{"model": "class-conditioned image diffusion model", "targets": ["style"], "num_classes": 6, "lr": 0.0006}
Rows from expert 2 of block 5, named by matrix and row number. Rows with one number belong to one neuron. Each number is 200 + 20 x the weight over its row's rms, rounded and kept within 0 to 999. All counts start at 0. After the name is the row's rms in percent of the matrix's.
# up: expert up (model.blocks.5.mlp.up, 8x80x160), inputs 0-39
# down: expert down (model.blocks.5.mlp.down, 8x160x80, transposed), outputs 0-39
up.10,090,207,194,208,199,190,214,239,179,208,202,169,212,217,215,173,233,193,208,188,184,163,171,185,208,203,202,186,213,210,224,198,192,201,183,195,203,168,221,194,211
up.11,104,201,229,220,199,236,218,153,225,197,217,189,183,219,202,205,222,178,194,225,195,220,216,192,217,205,201,169,204,172,186,203,222,200,168,203,200,221,242,211,208
up.12,105,150,206,185,196,243,197,192,227,189,194,210,206,190,210,195,175,206,231,204,166,197,218,235,204,139,204,194,196,214,216,197,197,250,216,209,210,174,189,190,198
up.13,115,242,207,189,235,182,211,204,243,177,167,199,188,216,180,202,188,202,215,203,212,208,179,192,235,205,200,194,188,186,187,155,206,201,192,206,169,197,192,198,208
up.14,093,187,205,228,194,218,200,187,212,200,210,179,197,192,201,167,188,172,164,165,217,187,223,187,212,155,213,197,132,199,171,213,186,243,201,183,204,169,223,198,176
up.15,076,179,218,200,191,202,212,209,172,196,214,178,209,197,196,176,171,214,230,166,199,174,186,206,188,211,171,217,167,232,175,197,197,222,175,185,197,180,189,176,175
up.16,081,224,164,216,210,229,206,187,197,204,189,207,212,198,204,198,216,213,217,254,177,180,225,227,263,195,189,167,211,202,203,209,231,206,208,205,216,207,205,224,223
up.17,133,217,219,260,206,225,209,233,197,200,179,210,234,214,214,206,194,200,181,177,164,194,232,227,179,202,242,179,204,222,197,189,202,207,191,198,217,194,196,176,187
up.18,100,164,211,173,181,194,236,199,181,191,203,189,211,199,205,189,194,214,227,196,208,231,183,183,183,224,175,194,197,214,211,203,187,222,194,215,191,218,166,187,183
up.19,079,173,177,202,187,200,185,187,182,204,165,191,199,187,205,196,193,175,221,235,231,184,215,213,209,202,212,216,149,207,197,190,182,215,183,194,207,211,181,220,186
up.20,090,192,201,161,174,207,197,205,213,176,221,220,257,224,211,222,168,220,223,203,174,184,202,189,222,168,202,184,194,194,227,211,207,199,234,181,190,187,210,172,209
up.21,111,217,184,219,219,197,192,202,214,218,217,213,215,202,211,203,195,197,166,170,174,186,174,209,220,202,218,209,211,217,207,203,191,162,210,194,194,205,192,168,151
up.22,093,221,191,202,172,232,189,198,228,197,200,192,186,180,205,212,161,158,195,260,203,217,204,211,162,202,202,202,205,173,207,211,178,237,258,237,206,199,194,208,208
up.23,097,205,230,240,191,210,210,220,199,230,212,181,199,219,208,182,154,183,216,200,196,189,186,197,198,194,231,209,174,187,187,197,213,229,189,197,222,203,208,210,223
up.24,102,192,199,195,238,195,212,164,209,203,183,175,200,195,192,185,238,195,224,219,217,198,236,218,210,185,209,161,208,190,200,171,181,170,208,198,191,218,258,204,171
up.25,075,186,189,204,188,200,210,205,198,197,201,187,192,190,197,211,173,213,196,229,221,226,179,192,202,164,179,196,177,214,213,190,220,180,203,218,216,214,211,202,212
up.26,119,197,237,221,206,225,215,212,214,181,171,222,180,159,198,194,163,189,194,196,199,205,241,173,175,200,201,196,176,206,217,201,193,213,224,208,204,201,183,169,195
up.27,120,166,214,228,228,207,203,160,211,194,220,184,223,238,206,186,218,200,197,208,211,195,206,200,250,225,219,157,193,184,198,190,213,176,148,195,195,162,203,203,218
up.28,089,211,181,204,213,205,207,233,202,204,184,198,204,178,201,166,211,190,192,172,206,191,212,231,191,243,221,194,212,234,175,178,200,196,190,205,172,188,196,214,206
up.29,093,203,207,254,221,220,219,230,217,232,182,221,236,223,196,216,228,244,178,169,207,194,168,192,179,190,202,192,189,189,187,196,210,207,208,198,190,188,203,161,228
up.30,080,195,186,192,206,183,213,192,200,204,197,203,176,197,195,194,174,205,220,192,196,203,162,200,205,209,180,221,192,238,200,242,224,211,197,152,197,191,141,204,161
up.31,099,189,232,201,196,213,196,185,223,221,186,179,239,211,209,190,178,179,197,230,207,194,213,201,214,213,242,196,185,203,198,180,189,224,193,200,186,202,214,173,190
up.32,105,211,231,191,190,214,182,212,239,191,198,220,246,179,203,166,188,190,230,190,173,211,219,200,151,204,209,197,193,163,196,205,201,220,198,213,185,168,219,210,175
up.33,126,165,174,203,196,216,200,211,221,231,226,195,237,224,212,180,197,218,210,198,157,198,190,201,198,209,209,167,193,193,186,199,210,260,180,204,171,183,180,193,196
up.34,100,207,191,190,209,221,196,197,177,213,162,198,193,194,223,187,205,211,226,219,175,196,197,230,222,196,195,194,226,223,203,196,169,205,173,183,157,224,172,189,191
up.35,105,184,163,168,231,184,211,200,195,185,213,191,185,219,191,236,194,170,207,224,187,195,170,193,186,179,211,212,180,193,190,198,191,183,216,226,242,167,211,228,191
up.36,099,205,207,225,203,192,189,218,228,216,221,206,239,224,206,164,194,203,156,209,234,219,193,228,211,220,224,187,166,201,196,214,192,218,191,210,230,152,206,194,184
up.37,086,214,180,182,195,216,215,219,224,192,208,210,200,179,208,174,169,221,221,211,173,243,171,199,199,188,200,217,220,211,193,205,217,225,219,221,198,215,204,193,211
up.38,110,198,165,222,192,194,198,227,196,235,168,212,220,205,210,169,219,178,222,169,155,195,178,208,212,181,231,181,200,207,183,181,191,225,212,218,154,186,209,191,196
up.39,106,208,214,205,215,203,191,164,227,215,199,187,174,204,219,207,227,217,173,193,238,209,195,212,256,219,207,193,179,163,186,183,199,199,179,205,234,168,197,209,236
up.40,083,232,192,179,188,190,198,221,184,205,147,207,186,185,196,198,198,196,209,192,213,207,178,230,175,210,200,211,236,215,200,185,203,172,202,216,158,247,223,194,216
up.41,120,166,201,214,270,202,216,199,217,208,161,201,205,191,204,208,210,222,192,183,171,194,170,206,180,205,196,204,193,227,195,198,197,189,207,196,183,189,209,165,197
up.42,121,205,169,223,206,194,218,208,205,187,179,183,206,197,198,223,200,179,206,195,207,181,194,220,220,163,199,200,198,225,211,185,201,181,220,194,212,164,200,188,199
up.43,096,182,182,181,179,204,188,201,187,182,210,206,159,195,212,170,205,151,213,229,185,228,192,182,185,198,230,214,214,211,195,191,196,196,223,222,197,214,197,236,206
up.44,091,174,208,178,186,186,187,212,198,189,201,202,210,194,223,202,177,210,195,207,198,194,194,219,185,180,211,219,209,223,195,195,167,172,208,197,206,178,155,213,177
up.45,109,171,205,233,205,216,209,193,198,199,214,217,200,228,205,224,209,237,186,186,223,207,225,238,227,170,205,182,182,206,195,198,214,158,180,177,215,179,183,202,190
up.46,086,195,172,220,229,201,202,206,199,228,207,167,201,192,206,183,208,199,206,196,211,198,152,182,194,203,178,211,180,210,181,187,231,233,190,213,193,188,212,186,163
up.47,094,194,199,193,232,194,189,204,172,190,175,189,165,194,212,218,206,160,194,182,197,184,169,168,209,189,215,204,210,177,221,200,210,185,215,185,185,175,209,213,183
down.10,081,208,164,187,211,202,196,195,199,208,174,202,201,210,184,244,213,221,206,202,185,206,193,189,193,202,220,182,192,180,196,192,204,187,175,174,203,204,166,174,216
down.11,100,222,252,162,180,215,187,187,209,219,214,186,222,222,201,190,243,177,248,216,205,158,200,204,157,187,184,198,222,212,183,194,198,186,179,224,168,198,200,188,201
down.12,097,206,154,231,215,186,242,182,227,195,222,185,199,219,205,200,213,228,178,196,221,182,218,199,228,209,194,171,174,175,224,179,201,213,236,194,217,195,213,197,207
down.13,121,199,210,188,204,160,194,202,207,197,220,217,226,207,234,215,182,188,186,191,189,167,210,187,152,205,205,245,184,235,177,155,183,197,179,197,232,184,204,186,204
down.14,103,199,203,191,226,195,190,218,190,216,164,204,218,207,187,195,185,254,206,171,206,223,174,183,197,192,220,226,162,183,180,195,198,195,200,211,220,246,212,179,222
down.15,087,224,209,203,190,210,173,206,193,178,229,196,211,199,239,200,182,163,185,212,237,205,213,199,209,203,166,197,164,195,196,208,189,178,185,218,168,181,179,218,164
down.16,098,189,209,196,208,172,197,219,185,189,206,198,204,228,178,193,180,202,196,207,188,203,181,200,145,217,208,224,200,182,225,217,259,189,221,208,218,196,189,192,167
down.17,111,212,193,216,186,192,189,207,188,228,216,189,188,190,188,190,184,198,170,240,247,207,197,149,222,199,185,180,191,178,216,190,221,195,224,166,197,216,189,204,189
down.18,107,234,210,193,200,225,207,220,207,196,201,204,209,191,230,199,205,198,159,195,226,220,202,209,220,173,204,202,235,190,250,184,179,193,256,222,191,196,216,212,191
down.19,084,173,187,199,199,206,197,205,209,174,185,193,183,198,219,187,179,194,208,204,171,172,213,201,172,191,222,256,164,194,209,217,209,193,200,190,225,224,214,209,209
down.20,102,216,178,224,195,171,181,208,236,210,225,203,150,177,176,200,152,196,160,200,242,220,205,196,204,200,174,186,175,186,240,210,198,219,278,234,157,202,201,216,188
down.21,093,180,188,151,203,194,184,227,207,174,170,185,251,219,198,219,228,209,250,145,182,200,199,212,205,186,230,204,223,200,196,179,178,178,181,203,194,196,226,177,218
down.22,094,242,205,174,207,207,216,226,225,194,218,214,207,214,205,176,175,193,186,244,197,205,156,228,184,141,222,207,197,173,217,199,171,192,186,181,161,229,208,224,192
down.23,103,187,220,208,205,204,200,256,214,234,192,171,189,199,182,204,169,226,165,179,184,210,208,199,195,199,230,247,223,201,230,199,218,180,186,176,212,184,221,175,184
down.24,098,242,184,211,210,185,213,190,190,227,192,195,204,194,187,203,185,186,169,235,167,201,196,205,189,188,199,186,160,153,181,187,204,180,189,192,191,219,150,184,194
down.25,095,221,189,186,174,219,193,189,180,187,218,183,235,204,204,195,175,192,173,244,208,158,214,198,204,203,201,208,164,201,196,203,188,220,202,190,207,221,175,215,215
down.26,115,227,205,230,206,215,187,216,194,214,226,192,153,197,244,174,177,179,179,198,161,213,200,222,197,208,177,152,215,197,196,207,207,205,181,190,171,213,188,194,166
down.27,136,195,177,211,201,195,212,215,217,196,185,209,186,190,203,198,195,219,152,173,175,201,178,214,204,202,230,212,190,199,201,226,187,236,211,206,218,165,193,175,185
down.28,089,181,227,217,220,179,188,199,199,201,206,200,234,209,226,216,220,185,248,174,167,223,215,197,171,191,185,221,208,205,176,204,210,190,183,208,218,175,184,189,218
down.29,102,179,183,189,197,170,194,204,219,206,215,234,199,189,180,222,221,213,228,197,174,200,193,207,177,172,218,184,223,215,192,202,172,210,168,210,242,191,169,219,224
down.30,072,197,183,188,163,204,194,203,211,233,220,203,195,220,209,206,193,186,231,206,212,146,206,196,221,194,191,210,204,157,198,200,205,203,171,248,193,193,224,224,244
down.31,105,192,165,212,211,176,209,187,209,166,183,210,204,165,194,209,182,230,207,177,189,188,212,180,233,221,235,227,193,202,202,206,195,157,207,190,251,183,184,181,197
down.32,098,214,198,193,206,212,219,191,223,197,192,211,255,253,182,189,221,193,204,201,252,172,230,175,209,210,200,175,227,188,203,212,219,178,175,201,198,188,200,200,232
down.33,103,204,197,185,194,194,197,191,190,196,215,194,241,186,213,184,214,175,198,182,198,198,207,187,206,206,191,174,207,192,174,198,207,203,148,175,199,195,168,192,169
down.34,095,185,178,190,209,198,212,222,195,175,175,216,229,235,175,178,224,226,168,182,251,190,199,174,220,222,201,177,229,197,229,196,237,216,172,200,195,199,250,206,227
down.35,105,185,232,187,171,194,204,205,214,207,232,195,226,201,167,205,234,213,194,236,190,170,208,153,176,192,190,178,222,197,176,193,222,210,178,188,193,178,180,201,191
down.36,092,195,224,194,213,191,197,194,191,225,182,190,170,204,205,225,164,191,202,202,204,246,190,200,173,214,207,200,194,235,218,204,211,220,204,242,215,215,172,233,173
down.37,096,234,192,207,175,187,206,233,213,202,207,158,191,155,188,176,221,193,211,204,196,189,208,184,201,185,207,221,208,179,192,227,147,168,239,192,181,184,195,201,215
down.38,106,214,245,205,180,211,199,182,208,208,204,237,222,175,205,223,210,162,202,197,195,207,204,217,197,202,200,216,191,157,202,207,178,184,171,208,183,179,181,186,198
down.39,100,210,188,231,187,193,215,241,189,160,206,226,174,174,216,205,200,223,153,173,208,199,207,200,212,219,191,192,219,182,243,197,167,197,191,191,214,189,193,197,183
down.40,092,205,157,211,205,163,176,204,224,193,200,195,171,159,173,195,204,176,201,187,202,211,209,184,221,195,178,192,220,192,175,207,171,190,223,189,192,190,177,197,175
down.41,096,232,206,201,177,165,209,214,213,206,185,236,200,195,171,186,214,191,196,164,219,208,182,202,220,220,191,230,161,180,212,210,190,181,218,221,200,194,182,195,190
down.42,100,195,163,230,185,163,224,192,199,214,194,200,223,185,195,186,208,203,171,218,207,205,207,166,203,218,165,179,200,207,230,199,222,217,231,190,227,179,207,229,154
down.43,089,214,198,216,219,195,198,191,239,224,209,213,209,178,183,224,225,185,218,183,215,193,194,213,216,170,190,189,227,191,193,201,217,199,198,197,181,197,180,190,194
down.44,096,186,209,155,189,232,212,190,203,213,199,181,182,219,191,195,241,194,248,191,200,183,210,210,210,218,208,179,194,196,157,190,182,201,171,206,240,208,205,202,241
down.45,121,161,200,200,196,224,221,186,201,170,223,205,181,200,197,230,196,226,206,177,186,184,235,187,197,206,184,181,184,220,202,189,196,222,208,204,220,222,191,204,194
down.46,099,201,201,191,202,207,236,200,188,208,214,209,163,228,207,203,201,193,148,176,258,189,209,216,212,227,182,193,199,179,249,202,250,207,226,181,183,195,189,207,210
down.47,089,186,209,210,189,175,204,164,219,189,193,208,223,199,176,202,226,221,198,157,215,188,213,172,173,207,217,203,235,209,200,216,207,238,192,236,181,172,201,210,203